A small multi-label audio tagger, trained from scratch.
Model: 5.38M parameters, mfcc input, norm layernorm, layers 12, width 192.
Data: trained on tunes sung on syllables by a formant synthesiser, 39062 training examples, 59.0 epochs.
Rows from block 9, named by matrix and row number. Rows with one number belong to one neuron. Each number is 500 + 50 x the weight over its row's rms, rounded and kept within 0 to 999. All counts start at 0. Numbers have three digits each. After the name is the row's rms in percent of the matrix's.
# fc1: MLP up (model.blocks.9.mlp.fc1.weight, 768x192), inputs 96-191
# fc2: MLP down (model.blocks.9.mlp.fc2.weight, 192x768, transposed), outputs 96-191
fc1.257 105:522482480585461547452494465511533510476527575448461495519600534451361502555517511611596509427515526519492509419525488482538464479440589472476496461437472486517523531618508423547534508547489569596490454522562539562563444501445512441621532413520503550445613473502515476483425526504514611532
fc2.257 119:435546474505575635518560574551537518526502492550409440467516521564616514569491480428591545553455511512472420468485538432490416568515461596540410494551554478553507466494452438386486532497519461471497506466502456435464541535472542610532527553492448469445481456474518511411529603438471413499
fc1.258 105:441467479476434545463515622471552474465458560445486574487407494410508577564489553346481377511468473479491484469573476432464523553546525495555468555481468467501534449478550518481441484492547565503431527543467463511468425497564471495459525590525523549404515480406555513514619519497501505551
fc2.258 117:449555497530464545457478543450505533570525456501530450471485557498505422499571591549571472482518560554489591466557525486405483524442587411418635481518502458494515427454510428523539486447547492524512542477476552512551506522491505530566518509391433375465393538490550563440513450479378475472
fc1.259 096:529558500478572482499446401467450471527417517563514516497493524548598553566482603466509463425502551537446558451499520439495417431534481538511436479470510507476586572420560474496479570494465389508529617573455593512530545501558472484463485398455450444541503427456459555493524517510450499515
fc2.259 074:446563465463499516596612467499517509452588573538522467527523467501387535492447517497508564530493563507533444512547457517526530557579557539423553590600589477547453539550449500364469542533519529473503495512471522534502425461514476510511479612504524520497414476435510467533476466494483372501
fc1.260 102:486494457374426524518500506543510564441594530481497567524444442534472463535488502485471478453481398456566447614469489556494470437459534425628469508484495485429465537463585520523566399553464479570444533438416437602512460477526478501552537593424434460509523499421543444543529617504514450558
fc2.260 116:479445476578479419461527501482470511521407463570613532529534485441503515538469465559485513505524517581436505588500477517468481598467582433518511624478524509476457566491423422474547552470455441547431478486446523413531612577562450467476458471465576523543403541478478530464676385435498403453
fc1.261 105:459451457529443590492564534438572589586437594460449405501511521483506512549486532530583471517484465424514551630421530524512575451463520495550486463512538454443402493538582445576503501523473470527402443554557515490511474504470523467402496570481471484377451567505404579487472490598541576497
fc2.261 098:491517465439466484644536483408512525501490543474573482592608415534570418437478403504454529436404519509464443446472501461520454458557492522434487532488503591576515544439525504486608538557394461573506504506524486542466518453613480563469464455530490550505525442596424537518482534497488468558
fc1.262 094:453455572512544451463422499532542343601422513551537591501543495518577494415568461463601614375447531472472511517502450547564493534460521489496530500548568518448519495495540512505513456426463448525476469473515521516436507543477492445509466490450517465518559439588467574414621494533447451512
fc2.262 052:595566477535434562504520582551584549495494387517501531518475473486498410530416506500480453510496524340479526495502525527420501507398478380534511477540471508498494509524514520474455452447530435493405448510441520444491631507490550525439532422568454547463514540428493491524475528515528508420
fc1.263 100:436488391459463529552508500584570525507468538510446610462492396394580519483477449517472592528489504545556432486468571492508555471407465484527531577505598476508484461479486380513578530493444453490498523496486562443447444493534435413517441428583506525595471469566569473568495445495436537451
fc2.263 062:429547455550620578593508598480535579453517457408497587518509617495552527465525497509394510492491516465499392503485566543522440494496494468429556426490563477577437581534503476465431551558546495513553446467540423496508437557439433508542468477427414543520547517533562478540439543455430475504
fc1.264 082:525473492478540609527617505523495449554538523496463490494450493550526500500531564527583465467434480588474495470427618421545539536605508517530526554570539485521491522652420499486532516590449575394502517443433518613475486379529488474493499442506518526476476451535487493591473448512437496556
fc2.264 013:479419484532566532576479506517548493648589499543534439471538457529392562530429438483560480513584549467465521481435558491491449578498471507524422505549446465484482498520522525361489401617555541519525506538460554524560465391469519491481510465487506495543451474487586503566533441579496454458
fc1.265 092:547488472548521434506526509547522499529525454538604595555421578467572547522428494488480512448492585533648441469448520427539420490566524508495430430519435606474582523528441445468574421447491508598444503499537467451466481542402451459529482404499518514437491483536457518474528495465569428529
fc2.265 029:595509448503485436557512568358466453510443492568534482564513455453491419482403590438516440515456499559556571553441553502447473475464539481535581493409411559533452460480533452436462527463406562497503448640501532475522470469525567524512463527410577461569612569580399549454448460494523502499
fc1.266 106:431509504497490491538509529515463492467577469555614563527483492578484477569472519494535532505500522457524488532571458560512439534527510465536569530480521401441573542542503460470587468351439599580535525564451492515499531490491456504464432468472492502480475501479453469519530574549483573550
fc2.266 102:564489477502531555411542602561510535497523515492516461493596413494536462502539619379551469573476457539489519476477533506521534420593494451433512543445458528499490454563408474523370561476563433436565457529452553474577449469465418415454397396524451539432477474414551501432484469497561525443
fc1.267 100:464447429430547459431541542492516535441438453529484454477549538476505460402454576528515510480536523543479563431483494624549510504526549468520572522560498495386559576464501500456555486524499577525525413541535466601541499582465549415522520517549503434444536581436455484400490408528434597533
fc2.267 119:577549418524536565564558422459519573467520484509589448613487571447587492516530485585540409477455542386524463499523497432457495503487475574539494456466506470502519603561480499461423633499486510510576513485448536503549528538490515520475507446549482476516450528478478531494498483480486548584
fc1.268 091:449477575491507498538526452551516543531463440503353571544502560537566545547525438544486437505501504452488491454491476596511501514515575492481426420504541514480641537537505511488502446524499545499503529506329438485498484440514517519502510456475518358424444558530538450493574543514459458466
fc2.268 096:508485462477403399475498550485491557511499518495507393585438486439598482453454487464572473429543489438644430463584463505458502502531483480475559536423499523478433466516457501443418553437539562503518517458568518421509557618454516423552480609489448545510508375470576537501532490516568524534
fc1.269 104:341305445482521541502535479503501457471526494503524565514513438545493536480556486448540480523511591436465530572459499542463509574500451442447461443501499488512589495485592540452594464491530521573468552476511511496504498517451440501470485462485534453484585465507486517443554586467566394645
fc2.269 108:590462488398521563510434544463543504529541487493518509447481498421499483477433440513452502394433468404475477487605488557516445449469551518550566502499492510513509508481524568580489465554523546448510525495506523497402532554571483503537437525537391516521498476394502483547476571577465500664
fc1.270 099:519516398484434582470484443497425533471564606602522426537445511491479412468467496555415508494548504542561499477539528487554520423494389506511511461442460564416494494539584551548576562553547534496526551509488530513540535454527546533546536475376502508530526553478547404389504526543428447459
fc2.270 088:406479458475571452456420478443459488489453388529476490498524447566408466577430563442511407528492490488498503543502533361594548518420570523547453504464440494550506456472496511508493559415515530548584436555491480448512524538531506544487503439562447513390372440480571561495440529489522456550
fc1.271 111:416495433440547499480485572500467483518457533537395416558608447467522480465421532565496582500498457414529465526492427525434581486432474518526490525423430514595518432427525452517524574417568492542428501527492517530498515561574397546495542477528415580541475471599394528502491558608466562561
fc2.271 085:512503508506505515605546454595499467507523482513445608474487419505556543483436362410495529472504390459454574471448515481406508597516490469523560528518420493398581449390500535400526575452487495452573555514485477463493517543501568498525530628517475446481501458434529525549603513512495500424
fc1.272 100:495595540555427561517474508576509528561409607549526630545567559438516447479467511549507496550502495479443541567586513411478464521484547527467480515552473544423458412512459436461465513514532535481523496505498536441469498548532527486483542509540553499421470509452550555416568437540468523407
fc2.272 113:506474534513489493431516453342527589444537525490477455504455449546442504488479467461534416454594479517578476532528469588468440492564486467470551468497485429421525475521547524515443535513547474494454558440463567435532555469470580516492603539583484571612576508560479517534462514475427504513
fc1.273 096:557425461488420527516548488517520524428544539553533462443437533483535524474456448497543479521418481537488567407446474557539551496561563508485557571471444497493471350516497507433538394445433486504434451469450541522529498515455531523442527468514483489512512535502417528543538473464463533510
fc2.273 097:505509521485564427565507477503502526489517456482451456522536516467585507448539546471453393435568412540459400470416454453560540436563523537504461536591528530467514494404609558544441558464435556522623410417519470408508497476588536468540407486538443512513512594534533458541545532471543546535
fc1.274 100:521488445464571458506547563510513510527491423547515497549408457485486439469514493477490446462406497510630465414553434483577482503527535549509538441437473502502556516515552526598461415485412491489461408545579483478584461562504392534486542515457415510359523482589534569521467518502466504476
fc2.274 111:477526536508480466500528558536442468491465490513442567529511482638552493505478476557522632552505502504513605534406475503495522564450432461514466593575513471465535472472540473504528561509475468524605557342571545473549528492572619449543418522566429495488538490484475430526523529499525478500
fc1.275 097:512467559419569485480470490580526487455488453569607534494459470529535566515445510476388628520486526519512526545410503491540385539458489515527498594501406519485544549516523489521530477564491491496482469578544497471497416399487487447549435493479513477414505503457499541584524427613425493501
fc2.275 095:511500487543511478441493535483407527491459451468513569518490495426545516508503373529456498514543497444497502483469514450507476566490576432525524437488550513469597517524526529460556556508523458509514506507466630485575566463502481496495492512476445493543425528511437474546572488518419565496
fc1.276 097:495472542617561497528513478480518371535547506466426562504555516499504418471507554576507550560471424584457505587394463589488514555406528535512441537494493427388486596442541518454436450483429414503460483478527502523603488436467519396543472481544491548439538584547461543395544494461476452487
fc2.276 103:541457467407523456557541552549472414505529446555509439511419449551487397494417513523537464458532463577541464542569504436494521535471528562581566499524573444457483476446539464541445521539550518436487531611412565504507548468471453434538555519476469501427457471482479547518521602443390474493
fc1.277 096:449516464514511461477523524530527641422413544494511486499466419496506508533367453516370504466565497550502488462496598424459562557478445491434429505598549527574475453554489474425529498435506463514432511475449560554494428432477488472516482535519540517580417495403455454487504511532486552426
fc2.277 085:517505493638532567490469387513430478568635442455515548532415520458469521546501493504516505537566479537520517494532429401466504526529565460504428510475518519436430495454512499509448595403446455482515529558465554435504438448469509508490508571452512473526558452602486498482461542524521532471
fc1.278 093:515525442571387460518598545451541530460520519557459587492494495479499435541469505461581432537514493487514546534453447518507500568500483427482556482577459522452578461545467495472386508477536454564490538550460445502549479455540445433484356439602452536529381547499540483460494595515512439492
fc2.278 042:527515394488494518485487605490467561481489409505535504555569583487380522545534501491442501535440411492486450497408521494540515528500476456498477599550511520509512469453550526535525559542457518507444493547533483503380553561470566442450538505525506466443555466455635520432521569558526409494
fc1.279 099:490544538498444529558428524509451584546576498424502432538399416507511434437446509489514436455564417565474483456507455496455486507414601473415574592492459499529565503513597475495392563541495509545523419439469476398568510555574467459592403435430492531534476546440528473523420494445566466451
fc2.279 122:447408546537513418524439494579411549458487506605582506496434533517545483637468515435486472436469469517541489511470533452459501451504497549493493576463483529496425537467600437511489434502483481465547518509531591530426492483455459476483496441478429508472571477531570503547564631471403535497
fc1.280 105:483517470576500532424511581562476495505585476587504541526524459512498538447418540510451433478504378486468446550480545564521454523515444522449629492401484549404511406482505474501493497508529563462390465466494485519515431434542566458534499599478554516481464473424473473521470522469524576471
fc2.280 105:491468500464564519506414505473536495520482493502513633451518518534466493420478513574523605466422441520495524443501494546433569450620438566568497522523563488500466587540492481455473584555466426495451511569502397520508514532481405488441480452436612516498533427466492587468582568497434435524
fc1.281 094:498526500611393554487457572547494463597583544531520513571540600539483512516464538497584484544491465482523483442480353563469415518432502602510457454453446462522483486516505500588468427562585530491466465473516577383562470638496478551478460463430573438500534625470500473482551437613472529446
fc2.281 068:526445478488468512467534497399477530567510494515484547619501439483467584480495430497481524484489504550441543504508480506406402559441476510474529586500502497459454583495524551502453633487492491521475496502493506521540526553479428591518470477505418414454420420628467465589436495532416504410
fc1.282 102:525531456488478565501599473453462500533452550508575430463465518578538549502521478501555472535530359550526568529487535504487555543577557425492549486505507512532520446517518507459487532447496479459554425541485446584483469518539424439526479579475523484498546520472578412559520502527505421503
fc2.282 108:539447503489501568555469540489508463520533564593522544514560455510470429561510600519546481519534517538415465418469510548468494563397433447483502521596513535506414521537487524514482521527419546494547390534546490411506498434463515480444395493497554469511459531581578500487456549455486607522
fc1.283 101:474483385450571520504491499440474441517536502572579477449561585481551468510542515508540489466532389410541443493556444583520415528464566515555479561512441554545467443517501471596624519419661496432559496431503527428473467575547467532459522553539502504441382530485504431592569540449488525453
fc2.283 094:400509589544562509454594486512523471560548508496430529482527488587585574516449519455479527504511501557550551579532494444507490426566478420390515541495474403478492560442512517453471543507455468489498448539481444511630505407471501447472481535524432485475537406521549528599423559612476561413
fc1.284 105:490518472528580441464434477447380608549525557548458454466518471510489497562530489512568530486601495515536534545367368593492548471495437420436579517532452484451508508484472490485468561515455415520496490499529490550438497531522459475412565444541497403529444430557605477541528555515427466491
fc2.284 088:490390489406553510508603522515490579421486528482471427468494568540473524504547431530507441454446603522484557431527492484549505480421538497454458452531376472510559413397564523422589563402496566461460373456494500373546538536507520514564495550504405529401484517470480474515631517501477507532
fc1.285 107:503507478543553526502542545544476410484570425464440541426546460532472510473460550483475560477642522488474499459506482465542532482369537553487513482503528530373524481536547543468599486511400465538535503493536561506451525525499413506502543579545542477481543413563474498550512582536511461445
fc2.285 117:567430449541493545416454495499528479502454484585525580430456531519463469521491561436499522521561565512508505505419455439556428596466603497495506356373409531507424563490390502542600526508482561467506496536399569497584542480555455466582531421526544513511513481548445518489538459487524479460
fc1.286 107:552462508504487485421531584604456464456535540531490495489556490495508485457437488442579354561499597492446506451446458483573459511554427527556486527451461490429563517519545379504449446485535528495520559531544431401450486388528496498534566525601463456484516506494573523457559544527535456554
fc2.286 109:455444497625458476432487478565479555439436528518395471491565515525518410501490523517472437537520496492442441467479497598526469523558563475528484467516421530506499496606545494582511498456552456502417572476535640520525542489489531476448439556531490452499464398503430512544531580549554476451
fc1.287 107:564426491395474431536461511509583518529509571447411586449596524493531622564525517423578501485460402536517606491457584573549507437494517534465527511567585519447455459487545475435494508495518511442418464450421585530623469509520454458449513457463468580470447505593454545513513581444506577529
fc2.287 088:531421535513489516537536485469510479503483484438426505489558518465637471487476593512482539541424505455485534523480551510488531450556517610536558474518450452573504440446489457479458376464521479380437526510418555513516471454476518603481582468458523500516457469414463527472485531471531535461
fc1.288 102:555546450590405612624438497591393499510464439551502576496509497510562524528448498474494520618489582414576519457555381574477494569514446493423520527444459409513436459529550543550457514533459460521564492531417524542464612484445415559536527457472468517508526532519464431481510501507497495530
fc2.288 105:514422563484418487454481505536511504507454518577452549492531469585383418488509495588534566551565462493525466504437446506566512521443585511499477447486533472498507459501555554515572449455427507420499574501567485447502486449549502438449451505480405498452447527493508480497516513533502493499